config = dict(
    dataset='rendered made-up planets',
    train_examples=195000,
    norm='layernorm',
    norm_position='pre',
    head_dim=64,
    fused_qkv=False,
    patch_size=[2, 2],
    positions='conv',
    shampoo_beta=0.95,
    max_precond_dim=1024,
    one_sided=True,
    adamw_lr_other_params=0.0016,
    epochs=2.5,
    warmup_steps=150,
    adamw_weight_decay_other_params=0.05,
)
Rows from block 4 of a small image classifier, named by matrix and row number. Rows with one number belong to one neuron. Each number is 128 + 24 x the weight over its row's rms, rounded and kept within 0 to 255. All counts start at 0. Numbers have three digits each.
After each neuron's rows are labels from the 100 images, of 14976, where the neuron reaches its largest size: "patch colour" is the nearest of a few named colours to the mean colour under the peak. Only what is clearly more common there than usual is listed. The data: rendered made-up planets.
# gate: MLP gate (model.blocks.4.mlp.gate.weight, 768x192), inputs 64-127
# fc1: MLP up (model.blocks.4.mlp.fc1.weight, 768x192), inputs 64-127
# fc2: MLP down (model.blocks.4.mlp.fc2.weight, 192x768, transposed), outputs 64-127

gate.425:141128153127119155145134090157124127129139105109107144125114083111177094127131149094101155116155116144110115137139129167112115138113126142150176100156150137185162073100110104134124160115139136
fc1.425:163124115143137116140145114102123131126181120101166161129103145130146136098067092138104131146099117163133114119148101128086152134130151138113155139129101193097116150123099098167152175116132090
fc2.425:109123114123141150161098158147148099093137131145103103167162110145144123091108100140105120155124127154141133168139150116099146161094093126121111108150123121152161143123170128146168100114102136
patch colour: brown

gate.614:127133131140149126121128082196146123102071161111131106113111108130136073147129135123117121105128121145098141087098123095174139146176134144122154181118131143085159119118149127128073105195156154
fc1.614:139156116148131101130140135158146160152092130151133159144153114115145120147106125138161123174157116154132126178115108146131132158135176171133137114132102140097096096088156120079119131111160105
fc2.614:110102167070116126071114103096135116113161158143143162162156127145143153123165146072118138136109140151099128153090109157120168133120139123139159119173107162123155107138159137135158092110121093
patch colour: white; pink

gate.55:159124119116108076163179075094148141088160133115099143107155132112099138148116152082127164111163153113134141150145112114108112131173114128144130125150101143119130135127125057150106196154098133
fc1.55:109178155151121126124121099106131094092148157136122126111118119113081106112131121117142105136090115122119180177092167158120093132113105146115124163126160143135122130082136138144107092137092113
fc2.55:170113154139109138135118137123133144147169117088148089146131137156131133089176133090165158113171144094112091120171107139116131170097124134145161090145106125101171078140138138100122123162108114
patch colour: white; pink

gate.317:140134110108155094127097133123131173104164139105204150088115117127178160155128118091181112144143143153136127118116149149121138116171145117094161130131138160106114115112121136127116156118135157
fc1.317:145127127129106168124128139117137120135182134158144129113138153101125135134142121131128129147151156097156152144102170104149133154140097121148152151128130136110123150096148147139119148121153088
fc2.317:107088126099136139151154176142135137111124127132052157107115161156115135135162140125116153136135125115077138134154136150130125116162128126150138150136147101125156134111096148136160116168123113
patch colour: grey

gate.182:132097141149157110160160119123151142158115153089126068148124113117120125128094168161106100151068147123120170095128138084161151141175159106138110163141110132087104121108148131128093108162124117
fc1.182:120130164166143085120124123157156138051090143109150161133120103100115097112100098094131125157139120127116191108138128129149102145100172136133141158147133120119138142074134122086129113113174097
fc2.182:153129123080160108123148134140120129184147126129129149098134175181144162181145150103119153105132136147106104105125103150139177132126131117125121166117100171097190124071126154147100098143120147
patch colour: white; pink

gate.546:154106169146158100135156108146129144129161061132148125121140136139145144104144118157146141155151093195136163101157096155090092134100122125151125139134113111106124115132097115111138157169112162
fc1.546:094121150141163128144133151130145134122125100144112134139119128094080111123120126113143108152153154133146098092122096134121090143121161116102153130149096114132125124126137107135195107167150108
fc2.546:133106072165096139099145114097114173173121138128105137124144134116106142163099143171109077133128108118099156097138100106141107115131116117115160165133155153128141132149211125140100108134166085
patch colour: white; grey

gate.93:115109141144140158152097172116162125106121136145091133135097108144117159128133127091124148131138119129141153143127122127152123125123124099140131085142127146189151099134117150124148100143147120
fc1.93:112124135114146087118157128109111128107089122167110102086158122120157148130153096129158091089174100136100110156093137125124107112139149125122104158102121155105083115151178106127155085120130116
fc2.93:108116139162108107106122170131113125117110153154157169138117118119102142146137097163136119181124111140091143088141145151137156114142140166103125129113145150151131122099101128105115136164140132
patch colour: brown

gate.264:166142144124127099155170120111111102108128165122123086151116138140152137148126125142115100092154130124111188171115153081122121124155125163145114147164104156148146146146099143158113147088137133
fc1.264:166166096159134128125129144133096134098089167123112105129114124150112103136118112140120122111150095102112157146159113116140161114111114102173091128129112174153136103147090126167101164083121159
fc2.264:151116127171189113093085131145125121150126132125127135098162146091083077127121162143133144120125100149129109152124123137167096154128100164125135140097149115123141142155131090140153092154097141
patch colour: pink; white

gate.394:143130131154126114188144115142175095188132124117125068116132135101147173143141097121093157094113097116158163130121124118097112153156117103154133134126120113155114116098138112109135142114149142
fc1.394:150109125126181120138149147135134058167100159096095152126134157141132122112149104147143155112079124108117127153097122106126143112126123121148108096115148087159201100166110118125121151091118147
fc2.394:141147137115125114110084128124138138096150106113147127148122157122115149104153165178126109123119103118128150097109110118148162166098130150113140121128117086149121079149126132146110146114152174
patch colour: white; pink

gate.663:080133105119116173172138167101141112114144086129190152126101121136142144126132100130126101137098114123104119111068155133118127058105125180116171152090113118153136146132122136181109103161146116
fc1.663:102112069121143129138124083107151088117100146098141159130147181125149077145155138162107151117120123130074120123161123148138107166149160120092176132111104132134130109163117143101144131130092118
fc2.663:138156121100084125122106166091149105114122121141109141119153119159101179123146114108168101122104125105137137173101110120121104077129112168131167141149105143085167112125119058149128107112146163
patch colour: brown; grey

gate.681:137108129145053148158143137121174077139157106166085126130104139127157096138100094109129152092153147112142155101091130110124115169129147128126130092114124143123115165116118112186110117184136153
fc1.681:094102104105114126110062161112081123117106155092154144165093137128130113127135154161120183100106109081133072088127128159130104113126153144130123130115129114151123124101113146109177101099129132
fc2.681:087138115104135136139128104143066139118143099121079138117127139115137121093115126127123134133155118138140111163139107125139173151154120142120097087096146157132132101109212117126099138162137135
patch colour: brown

gate.35:118145115163160112128167071105143112129085139120107105167150160150138101165096126098109122138130121121161141131124151116137168138142154130135157147121131130150143150126135109140099169166113131
fc1.35:123145138106120097115173121138100115202119144183104095120129139107138123169136137148085113106168107160171112130088112131167156149132123098143110139112125152094090129140150122133099134186144140
fc2.35:139120089130149153116166137124179078172113177157119061114130101115131112130154150100138072128083119123136132147107118095141163116150128141167154151111106150154155120187050138118131124130086116
patch colour: white; pink

gate.308:106134072164129121163130133133116149087149130115064109161155149125112120123100120139097155113082139094100126136115134139131168125159126139141141122103132148128089147120131123128111136106134096
fc1.308:140144105077101129156131141140101183168143079147146120128122121117136117137138125140128111102127143115150055139170103137119119107090107073178121103118127103150107121114129159123146150130106145
fc2.308:100090142179103101151130097087103092071085136108136164131146105087096064171091123111156105145108091142124166135124165129125089139149163136112110123162130143127104156160168147182124128135147104
patch colour: white

gate.61:151134115122114132116175139115128147138090113124143087153133115124105120126138108168117103134104125121100163141113111098128144144159148152129113146124112107127184137134109120149094140154119103
fc1.61:130122122120128139145114143127135135181107118121130079156128138121179126104159147155138143128111120132181092130116150088104166138134089138155095100129154092169114143165123136168177167177126139
fc2.61:110121110121113131117112092108133127144120166136115091157140139098094097130109122117133097146142123138124127150135153136116110123113100142097087101120103124154076084164166101156116109068165120
patch colour: white; pink

gate.577:149161211151104108142110107135184129147155116140108129147108107148163149118134118092108090080117150138120174101131128117088180132153102170127100127073161133122161130123123134164090127163152141
fc1.577:126110104126122070151103172117096122115106109085143154098145119101151090146103127104140150147118080139150101139153127195113102120097120101136151127125124108109128103134072102143147108101150141
fc2.577:151124119122079113121098106103082166137130126090145126141170114111110104156177118121129166158142118140111112164101123147149148142099168133104136088151127172124139154135210092124150090132142090
patch colour: orange; grey

gate.191:119100138111117136163125113113133144159145172139121080116162136150121150131126153136168118116106148131114174139158100115090138163119125124149100132136154147144101095153080131147194111145146118
fc1.191:154164077159140117142194152179134128140151115110085159110130124104116174147128113102102122103111154148120118122095133117081141156141116147106139173128143113149117159077152130105136133150126115
fc2.191:120167134126101135132132116108173112126127098148096161138144114183103098132122139109134113143116133150120162120125145109108096107127133149117111129127147123119172184101098129121133130128101144
patch colour: white; pink

gate.426:146119085114103121114156129164147123110124117127145143152183104116103123134168130100098160127109103132177152126149129139140159124113109143140152080145163113138152147109152172098147105124146146
fc1.426:135112138123115142133112141129153099134161089142132121159140110135145163139124166141079148071155155133142102106091134118109142130129105143128094177128133080124143154163164085125105113123113152
fc2.426:136136115087146153135090151115193095161130105100114116118145117169138146107136119113145109157138109129134108143133108125144100150161095119116127119143126129116105127139048149125169123107129113
patch colour: red

gate.4:163088143136153124121157158079166102219150108170104130145113176150153100130122134118131122128157089143169092138130133130098155143120052100133116111124131142124114154174129142126139146149138120
fc1.4:118129092135155118124099135119158098083149121120141146146148122157130132125140128104140139149144117076104093144135122139145133085095111124138144107149141143137107118141202174107187126110095142
fc2.4:079072131088115135175147100134103165127172095128092140120133160133118133158123094115163154124124136095162166117143123126091129125099160116151110100135150101166106126133117105116156124096148109
patch colour: brown

gate.102:139092104093103136144103091093106100113140173133131163101125106144136149110110163128183111144133138105131102141126112147119103081131140125076106112105120137145154140163156150136164115167125098
fc1.102:115142181104131122135151121143119098138107167128134126159085158155096130129127110122117118119140104117137124127093082089117135164090072139143120169156115155150176203164158108131141160118150086
fc2.102:144143095104129104165171180141078106114083146124123129099146117150164131137163139108137177143127123103159086185125163165132094084098168121118160100116121157124091115109215109120151116097139122
patch colour: brown

gate.152:156096165131143148166140149118125161159145160128139118148161167141148127121082174136114137078137086156128122136156146098105154182118077131149119131079120116095108155122133088120106111142107146
fc1.152:116113168140124101156107175141107106123168125164129102131108143089121124150090111111162177146130145136157136169134141102132138138132117141164152102097082149115157119135125149162096168118150143
fc2.152:104123139161153105141122119139154129119151138135099109113133143141129104094126112139118144108106106152160159118155121124117115145120125100149137182116177141118115144156120092105120107094105136
patch colour: brown

gate.455:129118131129163124172120105090133155146097117142120126128112143106116161126147088137132110120161158113140142127123159107072121111170211110127103149150148129114092106152074122113133104120136158
fc1.455:114079113145119128119109166121112138107110122094116137104125102149150126144122127124126142143106096097089120135102139124128142124105144117106133118114094087150140126127098143150136143147122161
fc2.455:126113115109144099103124139163114100119148133096124140119128104111151089158066131148141130121123082111093120129105133156171121122114128140156093080134170094122152103147112110163113141111112151
patch colour: white; pink

gate.676:136158078131145124137099115125095108096158116121110103154150169137089095131103117137135106135134134151143162177166091097163120142153120150136118136145093163113120148082134153062131129124136194
fc1.676:117122140107179137087150133109134131140117118128179138107152155149121098107098127104145105126108095153116153100116155106133116153133154139111145134126144109102158167125117124112173147092077163
fc2.676:147158159110163123103152129110072147102125131137105133139144152095078128197136093104099120128130141144132125101121059126118167123144098138129123155146078113116139132118121105119180124135152130
patch colour: pink

gate.673:189116154112148105126131074104159116141142107143124083166124174110120112120159174092153133127134133129129179082114122112133128109144149101133110163100093135113112138120136129140103184117096112
fc1.673:105124127190159138103090119122163145114155123138156158151098128132126099094146170116122152103142116095153149145129078122118121110089118116149110112124147080139069094123117121118141154089102148
fc2.673:129092127122122159122109119126118123159114093138152132105106136148126143109139128128098153124141096146137083149134165102115106153155116095123135152121166124104114065146169173159162121115125081
patch colour: white; pink

gate.729:139136131174104114133134164130133172072117133157100116135149138129092133107119137148078164125164125115143140091172081120123121112124127135171151178102139128114098116120131146092118115143163161
fc1.729:099112084125155139147109079154101119123116111117122124110097097157114166144116144149180096117132142163155158159138143135142118105117151104086159122130131160110097143140119094111129116138136083
fc2.729:124148134126088165119106116120123128096160080134140145124150145123123125117124133137153127170140136108123086116178164140161152114163114105182156123182161132104136167146128136114127142132147128
patch colour: white

gate.482:123126142153130158111096094144133109133131152125160133122141113089091125157158175119115127162133177129141136132163107111113095136140138125142126111091119092164149106110120149099150142102146126
fc1.482:181110128127110130123129135146121086155113097169111138100134131152146099193127107162163145182147147106121135126128071130118120105133165102189117082132110132112163097164111117099145152125144098
fc2.482:150130095111163106089138137153116166124120099081161120134111187097130134119097120142124117129141106132145115133124138153102084142112111156097107080143165105111105103129087101161140151151144179
patch colour: brown

gate.7:084137099156099106123129164122153109082167108119154135108162126135101130132106132118105173160106123110148096152104158117095138121122147126093167136154161127154111150166132164123138112172105092
fc1.7:101083119155126105126128138126115104134085106137123126109163128120090085163136107102158127127153143164139156110135149116155090116099113135121147121103123174074093090097079134121172097064137145
fc2.7:094151098155114112161157144122102118116143166154123134118129147091112132119148151140067144154102112151119127095165134108114145126133139146108109133107106096127131153151190114137114118181136096
patch colour: grey

gate.49:116096096164149128117146116109136150136134129145172127098114121133104109113125145145140100114127115133098101102090136166128129114127147162118147092085128156125114130070133121161120109152142116
fc1.49:113124121131120160122101101096114156076090104095164131106099101144175135146125133124198135131094183107106115140083142169128131119157142089140148119114121088140139093100103164136148173116134147
fc2.49:078126133134156152176117112166114138125126069113108106134096187050111117121132127154148128103156115172122144167157083125138133113120142112081131121145129144127137129183141099139132163146156107
patch colour: brown

gate.226:139166122090157137079136177112132088141084098128141154102124079124113126112120111147120121092104133144157123109123114119139155095127123173118175107157109106149094182148116132126176131117121161
fc1.226:121124118113081161118142135113081053168140163165120126082143125145139149068149163127119129110102130119134122054114139119134100081097142140128143121103120138135125163166165108092146077113125091
fc2.226:121129117113155084153105139148165117142123124092105180118135138130123126151123122119100128106140149151153115121115113093127126169138141116124116131102151126108126148059116118165109101120147145
patch colour: grey

gate.711:146151105168112127129168127132125110124100099132124141142109133094108108149072113142167120133113150121096163134110145139153102156149125099116136140130129112090110138106109152141085099127187103
fc1.711:131166131082107117126114134153146121125097079102130128147107151145153131155177171111097128098118119109114073158105110140094130148111130119174132100130098144164098120167106168135162135123133200
fc2.711:127116084175098170140123094103063098097106143103098128094119088082106128129147104112171098110107103123138143149160150115127107129111110102121103122139149136144124150157179116119140159138100122
patch colour: white; pink

gate.187:133085151117105085166102138111169223130129163138110152099138157142133130140125113135107134158130102123159144126161119134110152079118169174117102106111152132084145134110125140123138130147145104
fc1.187:177106156132070107145112118143151153106104157126117132109131161154177140127091113118108179155095122115145149139126102143140101111112176121174132105096115109109154131143127146123101115099127168
fc2.187:164139113110145097139168130107105121156142135102106141121151115147151140113112157124125133133129100110132156124134141135112116137144138114159143078123133147178127166186155141158104079109157132
patch colour: pink; grey

gate.433:143118093089150144111151117094097124167139118137114134116117137156114125143127140127148133092104116180167088118109116110097148128166119103135112169124145076110108179158107129158146159119129107
fc1.433:104134121138100121111113138111144095066124163113153090159117087116132134127102133126114104143126157122132164164138135146185121151119159131099130115125128150138152074085133123097128094126133160
fc2.433:096114096103153108174138109131129153134129110144134135115164157167151140151135109150149143099112133095143115106130074100084145107104125079174165098122159129141102154109142122114145158077083118
patch colour: brown; grey

gate.222:116154104105141140143139118123126145165126099168123108104127104170106116116085099163139114126104134135128121108135118115094127147092150134120129184127155123121063144155173111092077115167082130
fc1.222:086085157135146107139075174081125095117148125096168154109091152137123103119136134132080116131155112126100079123089143116154129127138127122112159152154162110161135086171137148124143149062131112
fc2.222:139148117127175150113116160113116135112139131131105116117123125158139090096172100148099126102143104124116141131164114106114116168152150144120125162098117123126146162138161160120139128127115154
patch colour: brown

gate.566:144129162099125124164170157161114150117165146132139123092131157068114156151109159115135097124133133136186147182161160141143136164104153129145106140177178138149093152123116149104125123116077140
fc1.566:124153110103148119087086128146134128115122143169137105174125096146134137145166079125102089163160123159115141107099122129155132121150155101128161107092109106141175128107151150148119103090132095
fc2.566:097131145171183131099152131095120064123097088156088100156095136093102112142123120123094135137130119145160137111064144081150118107141151128144139118132146151149093088109102132163120149128159121
patch colour: grey